config.toml
train_examples = 101725
encoder_activation = "relu"
encoder_kernel_size = 3
encoder_stem = "single"
text_encoder_mlp_ratio = 4
decay_fraction = 0.2
warmup_steps = 390
Rows from block 3 of the text encoder, named by matrix and row number. Rows with one number belong to one attention dimension. Each number is 128 + 32 x the weight over its row's rms, rounded and kept within 0 to 255. All counts start at 0. Numbers have three digits each. After the name is the row's rms in percent of the matrix's.
# v: attention value (text_encoder.blocks.3.attn.v.weight, 128x128), inputs 0-127
# proj: attention output (text_encoder.blocks.3.attn.proj.weight, 128x128, transposed), outputs 0-127
v.51 131:087106191085159128192147124177096168135073112211139165103155113118119199136133100069140106113064163161168128134159148144152174112129106096148163141161159076104044129150101143116088123099146167170134121132167149125097096150131155173108078146176135168143121192121087115141177158095151176110092154157142113111106132122119127176140185079103122097122130104173078141111098144136077109104101
v.52 116:103115116116129156097169097073113160110215108159152142149129157058052075139146146168138090111098099099124128098151079103104138082100121145138176162128099132075130096129154148106099109094155189104115135134112123094091099131144164160149168094087134130127088106103126165144140133065116179168045066109123154137070179183156132144077053152124138107153135073142131097159142137111138137123171
v.53 121:070112109154073165094142097093093095080125123146146198066103089156089156113142144103124095145130084135114105133151129115111147093120130212112135115115127181158102149120171089119149109139203136118163063190096165140064107124146090172136084168168149122198139093143098148085103141069162167098116140061135164114124169128181162150148156162133165112105178124100115150175135140150135144151106
v.54 091:090153155122121079138206119096141172184078218124067137126104181096181110133092085125147128110077107129133139059138082145057146167149108114130141180164139132149154143116115160117113120086126086126131125123069139127115122134119175125068111142074125090161129101154111085165101123138095121165080146147118163094161069145111116136102113127161099035167161110113110167160144141118140108105064
v.55 104:167181144148159141164159098168137169091140127100094139133182133131063124072181122096149115097153235172143145189077098110064121155163175147104107155125192115063115135124131130128093125165127116141094144074176113137112148092140106119105151157130127117112127123161131096144132068125112128093168135144101152143190161122145158099171127114181101129156142135119185092039106139095126114076163
v.56 118:084138131120141154121161101167097106101173148109126163151075127168102079107181105062080162113080131090111156146200167107116192083120154058158118066125174067157126102074180143103082090103168185124159137105105080084084127100138070102115161167121093140123118136093158136127136085139089086116127137114136161121106133095075154110115119064109116112101135112168121156134114176117127169093147
v.57 122:183153127139176102139114112156141129116080072129153148144101163156111138187116086102136132155177119076122144151115176180168100221142184055129087101170079144168143095073177106107157131172122140112083103128097099129159099176077140150093102154089121142152090105206115112147141130135165076135127166124153111093130151078141146125107080188102148151107129114104168147128089173150121132078092
v.58 106:155126116150093142181081119136168173097114127124124083161181099170175172160119146147076124095185125093151131171092121110171113101155099168153122094096126112079175134181117119114125169129103123117096107157169125106154128133075151127162143069145111114148130174112096126150097131039200120087159130134146116161141115195062074194156106061117168156143115147127070156152137101175141155100150
v.59 104:118117135144132126103130121164151126087143117137120205112117166175103091122091126099152119114136125142191135050188101135159115165162102046140139093103152169106108140153121116104166093113107152135120070172143080125145154087091162148234105123131105095098162097160123112133092142106134127208119143118117136138113092112196108191071124191123137090127110145185109183093125140143068128105090
v.60 123:123108134116166156147126153075132084163088138185134124182120167103172186083105142151094141180139034127137130103135094144101172133140070117164153121181108124174149165132148145134083174068118088137116136170128174141077091127099174131156079102104169087133168089146088141066148115137101091131112149154116102162140122108087067116107142063101098120137096124157129131119080107042168150115135
v.61 092:163095082132154154063098076138088136125142098113119138121082154175146203113059139111155127146174140130163167134082136115150109055042172110110096118130113097163124145150123082156154150093120132106101116193134107127146155122168162159148119156087140169186070137172105087084199145151128106133129200089075125127159123107123178122154113115147202134113125093135134115102141146151105138081085
v.62 123:125172120166173161145126099069133127121092175162111150103186160102118145062104129218103108120096122162155142113109167186159127097103143109086130140118151171122102129159089182140034123116173111149131097117142175124078150094155188110157114118175112089124136206143124147085127135183124167218143122094122126136144097131190104158135088113105080160114103142156144107084097129141138109087122
v.63 119:127136117144093136125181169103166157092137104134118132085182101143144122126139146052104064127188145135116107149123102088115147112222138113145137111107121152117132155175104079143104128157104085119091128147105108105136131107126109132120150136095081167121131104147124136118119153091092090101163012114127156087128128161133152070086186224105144169055153154160114108186147105148119188168133
v.64 110:096099122212140110152105102131112153189095128142120188135077127079162179167112127145099137138118136121097199113184157079125185162070166128147159141117069160153152132149131105184063154190103107079171110133166091088088146146140091124125062138122100181125154080107112093098113126194081128155103184112133155127169107148110124140082113129129152094121149137088074114143099150152143124147095
v.65 102:124157141104121082163060163120134122106071211127128112133160066108120127125126094110133093126143136143127094114196133120065105098184121065106108096134119172083042151142107117106174159119140081090130120062112109118097131112059162117094119123167139060103133122117093131129128109171072129087121110138138168108161185136211174087179171101157104132112122116100110171114140136125123082105119
v.66 113:133101115099123127123121152187094118088208114094137130096115149150116069176195111118143151093164143135187123159092112146067124154082089150115148091114086091134085127118166101112131099120152141169111176108143131129144112132122035204145103138156118135150096131149219168171129088100167149114116068089150079132123118108180162110161155071144167098091145146142187134157091136149168106105146
v.67 106:130121152150138083156186159140093133110143133114161110123134116150146064083135156077105151137111112111143121203039087161185082103143128147108101106076110153147086144117107156089085121082124149152152170077145131139139184082125093158199150124113122134120210125113108123124104132203114191113155150136108166135188061151114152162131161073144101114093108177114136107141103121166168076101133
v.68 116:137130158105142177154101141063139127148148140013114129123063119197110131115157164097115086163073112088139177142056159125073121075151150173162129142167119109119080132137179164145086090125118069168177142160127120112115118094144168058153131130140141117133146128105159126161116128113125161130133149223150131123145118122106082091136158106091102104077103076120122137109069113134156173150114
v.69 122:129125122130059129177079173156112129149107032108164116222090164073162111144123090138130167120069160077142155159139103093134093148135079090147116096153161089139065133156093167138124101127103115141088158130133161083159103139093183055134141154101130143127178149144157139129088124076158134172164141190166120158101113097100107139083104091120170105140084134148113161137083114104089113114113
v.70 090:103114120177139156152189122070119154104124118178124159105164141116076112125094133143088136102135153121146130152087073180155142096152109087140136153118122155209125079147153173116142134150163114122142117111138148081096128155167134156151066146142115161089120172127074113159136205089122108125097067118157114084100151165074164113082170163098122158066148144122192095047194130118100161175140
v.71 111:141187135088157095113150113122103147170107123122163088166201098074151084089164138169178109066143111117135139140150133142057137150154158154173151064115145120129145142095064107147134166085178101123114154118117115089140125039078108101124186130119156131150147124121096127114100111112126112146159121104075139181163185129097154101068135087150156128159135145114038112115145100184181104092142
v.72 127:122128143169131186161140106150111164168101116110149126131126084110102055153127111050151121172095143088130153151144147109095132179124063143158065128110142175125157096130155156152118122138082135147099113159107105109065153074121124107138027200173098149118161119086128181119099150127091116169121148140200102116148156128157102058116091097162173147065154146163159101146157163167105133119127
v.73 105:120141121160170121116091129117154098138107087097133122164151157081150108102110118153063048123185098182124142118167140088186165120130123086094133140096132085151131168181157116141115104137148104139161099126130143098133095197159140147080113133087052152133140103203144117151078048172090145139116052141108090144111129125049099129114149132147101124117123158180185097058123097129131163144138
v.74 096:094155100106149115154092086142148141116074156102131105178106099150155154113129190152156065098148160100137098145180149145152125193134138146114160105153150107130201142065135090144145087200105147117181117139169110130064136149082208067140128123112189128109127090142042120134105142153183141106140082099111154097143141146122138148120149103089097145176109134061096118158083135167120170102156
v.75 111:109157116114148158096155097162158115074104141158179102124173064113106069127172149167190104142184115170125099103157161123142174040150083157119087122107111138173134112186136157168172154121127109158151077159134146100156122138090117141098123149168122146125099097126117145104110088138129052108146063125124158172094147150159146031111120136156140187062179140138146159110146148167114113144155
proj.51 124:140098095125133178094152112084123067122171177078113140150116162162163079108125144137106110096143119096053138106115130180103088133083151133147036143113088189155163138133140150166186168143120137082122154117092177157147114146146130135115153085051164161113103086155141148174093080121150103137105135130137115150112159080112140096153089181177117143098090145173156138158110089123161126155221
proj.52 101:149098172098142148154136150159100090149076150072085099174078129161140154127134111095078154092178119116144162147085136097172136137107186083106130122108191093135110149107107170114147142126124092121170136119145131169156109185076114124172039212180135107171155134157115105146108162185166139123175229129147189086181122091120129147161099132130127124137163144144176144132142112116156131131111
proj.53 107:122149130099191079124123156144154212173111134119113089172169184044124105165057083175168163103131118137086178127126099132169127157113158071137111154167109103080156099119133140137150140142164081159162138066148148121098119102129185065116138159095184109141146175150074114147141137171112126157098098189126108132149111120102120076100087101112113078127150109137138129054128107089124164129120
proj.54 080:164113068143127172195108143135143094179141065153126105104125094131128191145143167101124107158227146176125172194090116146215158106132123171126135115120121115103053143098134114110136112138136178108165163134165152187142135163138072121143106069170126138141147140089144119117107090139127137109157137124153124107108162115121093185183154151103141169083066146183107101096174112122137167151164
proj.55 094:107142151089095073156105135145145053139099123100131086125020104085137134179084133159101145117135139144115113063166145074197139126094135094130157103164084137119151107118139173140164168113152108181184100204075155118112138150156164094161115201146141106139128142130066136122135168129179157127125128142108064111128065146125117140074078126111133103083111170099119160136164103139143124134165
proj.56 083:109151167091101115167114131121107147226091119154093092146143117109157177162115140153118122085181150120125145094069105090157111168172169154123129156139100140083112146134113115126205185131128070150154124193178170157142123160104138137205095154139130113171111128159077128129112167123180157147140178116149167150185090192153120163160104132106115138159157173095153133184113132106105055162137
proj.57 106:099153092154117147148101129098151159130127146136135109068142101073104165131119136164141108168138122175155132136141100077098160050118074215087177139144173097095119115135116048107081103122130130160137136153128130110089173102198143098136132085165082101164164143075136110107126154088027118141139067132119114148159084188130141149139180089117137082103093106091087100107169095120131113140117
proj.58 099:134107074083150141085133116126112063076144157084179188131099175141137077085143140129151116104006117112137118101148174174109128155085167121122129133114168159180090118111124177129079141105082137144125087096079130136137099110179144141059107147087140097068112109145172143128147111154084146137072144140100150110071135059122102076128178148147088161123152136133132127112081116100125111104095
proj.59 100:118110092108147155146140148109089143167103132107133113138132120071155178129114114161128130130151121184126179152085109137139141109046165143076128168154119111134167128081146092073107177132167127134165153079091149130105145121189119056028101160124110112171117163102101106101123049146090153101130127156141143127141129170090141116179063070099195108081113167118130112105115115085178144112182
proj.60 118:136126125130134126089106133114133155141166123100134132114123124190120106123169128071142117146129135154114140185108149232136106118129136156146107143100145092126052137105124114111150075142085176084096198069118118103150127119082042159116163093094120183122116122081196130182111077112152106094103117128135149074117174085173112133151169195174175128151106099170102115134119116155060130160085
proj.61 081:096183173157110091129134142086173127175123117134133149105173145061153111146105075162139143157067114158075098113147121124091112144203090154140132125164113159067148082135149122129135145143176093177105134086073163119101162099111124117182161085159090125053165156103076166080117087073121117123118055153103123143106125133128148100089066064109104099145130139126101144094117092112153146136187
proj.62 131:106118172095113048163118145170126177147171088124123146188067116146118136178133134044129138148192128157078166133155106177139134152126076112150097129137069115111072107109128128079216139163135148090168193117122125144165133154123086157118139131078164211151111140129120126155121080112139092109101107143146095107100201115114150102105162157154137078115096157139142129138100103127113148154190
proj.63 111:150127123129125156125107089122127119112118146075107115101103147094129155126114139225142142059068158117171097087121145092131139145048176156090135108130183101146152102087119132123110154107143126176141103131120154120089124123150172072134083174175106056120123114094113125122108158149133177129116183116090128179165025113101085190172074071121129123200118125110113138140160140103137081114123
proj.64 121:169160172078125123158161138095166121136181118093100110129121120205100132122132153096156102144136145097105098135082129169134056094174087106150144112135192090105087118183141116073145106085132165132078205160073123162176143143123148126139132168150188097141074170171170176190150096132160063140117107096135161082113171123148148151111196097121121162108114167105151158135115096141114154135124
proj.65 084:110138102106081160084133115171119129130167065123103109088144221153113147153126179117132156121124075086142177162062100077178174134106134151096142127130125125145157123124177145102096148153124131148155197199199154113119161144138121090133094047115132149159158112138181123125107124132144178163195153161105084130125133124107062104111048158102089125094123153170147130110126083115124130140169
proj.66 126:113128116169143162122125116103077111131044132168148101158168124082104146091071134184112121120130156151112088068161149091146127115207208119150106153128155160126113153113106148140163112165116117135128062092098144123077110132151164095109184093138141125142186128144072138062102201139116151132138178141149166156144085169071118146141097173125138196184135175138094137127184131138139135167150
proj.67 093:053107055105124116125079087089151048109126124126127162115144080090114176120153136140128126134115130127153118097205183112091182168179160179122122140109153174160166065103129158153142131108117135145125072192072161114134130128134144110066142124130136124084090140159154189107154101075179137167159126131155132120085109085138084089125124153115064099143181094108103115140140083083105122112094
proj.68 117:103168095117096118108130105114155134157116136228130081148219121057124145107136109157136158121158137146153077082188132153160177121102133141111122136119154135195167095118084134110152145109129176130131103121107145155145115133102115218099094166135125141103125111107108110115170158109122142125109093068119131116124075074170176098082177130129128124167110126186105113162169110117125087027178
proj.69 098:120157120126170097120163125106098125118120217170090183082132087151112114081103154148114118135201101141116087056147160167141154109064175130114111207148092131150188115107162089134159142129140153118151071102141131180126124124213129189070124106125145124120118154116112104138161145132069121108077117096139173096149176188133162123136209159128105172091091148148137126142101123117138127101129
proj.70 090:140168091067113111146102112152151161175162176093124122179101104135190155118146122139129100128065133134127136112114156150111134167136165135116168097129143107130156110120121106161102115151096116102099106099073087142154144109046140056149198146121145095169161102147170151139068104145120174143168187153154162187177102132178084097226108127139152093167143155084100138182113124132181100147112
proj.71 104:158125123135093151107107162110103063094109103134155160079094158194110113175111152093116156089090095107143186115123105090170109110097096084117144165134109145103085142135161137142143153162116135162161130187158123169114113180193098162085029088148078157109132144137094133123166147137146119117116145159117086094080148143097085144136092163099112165119134087189167142070129113125035166152091
proj.72 132:130200146044131069127165142095119077153127177150147132161168163164149154090079094168132109130176133138104114055124135149182093084107188113116144134165150098093084124147109068109157114134133122118143135107138167159122104160149164154102169121127185121150076128154087106128150119175109118092089102081128177163125131137093171165118200144122124121205069115141126174126094087124177130140090
proj.73 096:158062178105089070199135137144113186107168146143125146151064089149112175139151146127135163135074145132124115129112145175092109180107138129158127111123123137177148158150140138114094126140115146112094131116137054127160128091126117101161192136136165101200196136121153142112128151108120118129142198136180191095148158176186148144170172123145155133155134156048074114162083194113128129168141
proj.74 102:154077174173126138126132141111159067077203083150108162080140127162154126168155111062140165112088111126151140170086125103099134121122013139134098145104116141121128153136131135118094165080109131121116141165116084145168140122182085157119093119113091136092076164119171145109184117125141084118158153150113076163102210121130112129093087116155156116052190107078151105084120138118103131116102
proj.75 102:165102159097095076158116135150099150159150089083135132128124160157163161148077097159107137119078138140126147125080107146142096189098182044112173132146128088103087183098141099084111152183136095076173163082137101121117107119144150080143165094126177115214134153149130099134133170145114163111119161161131110114148196149100087175178153121144137107220136143090114143109100125116111135189096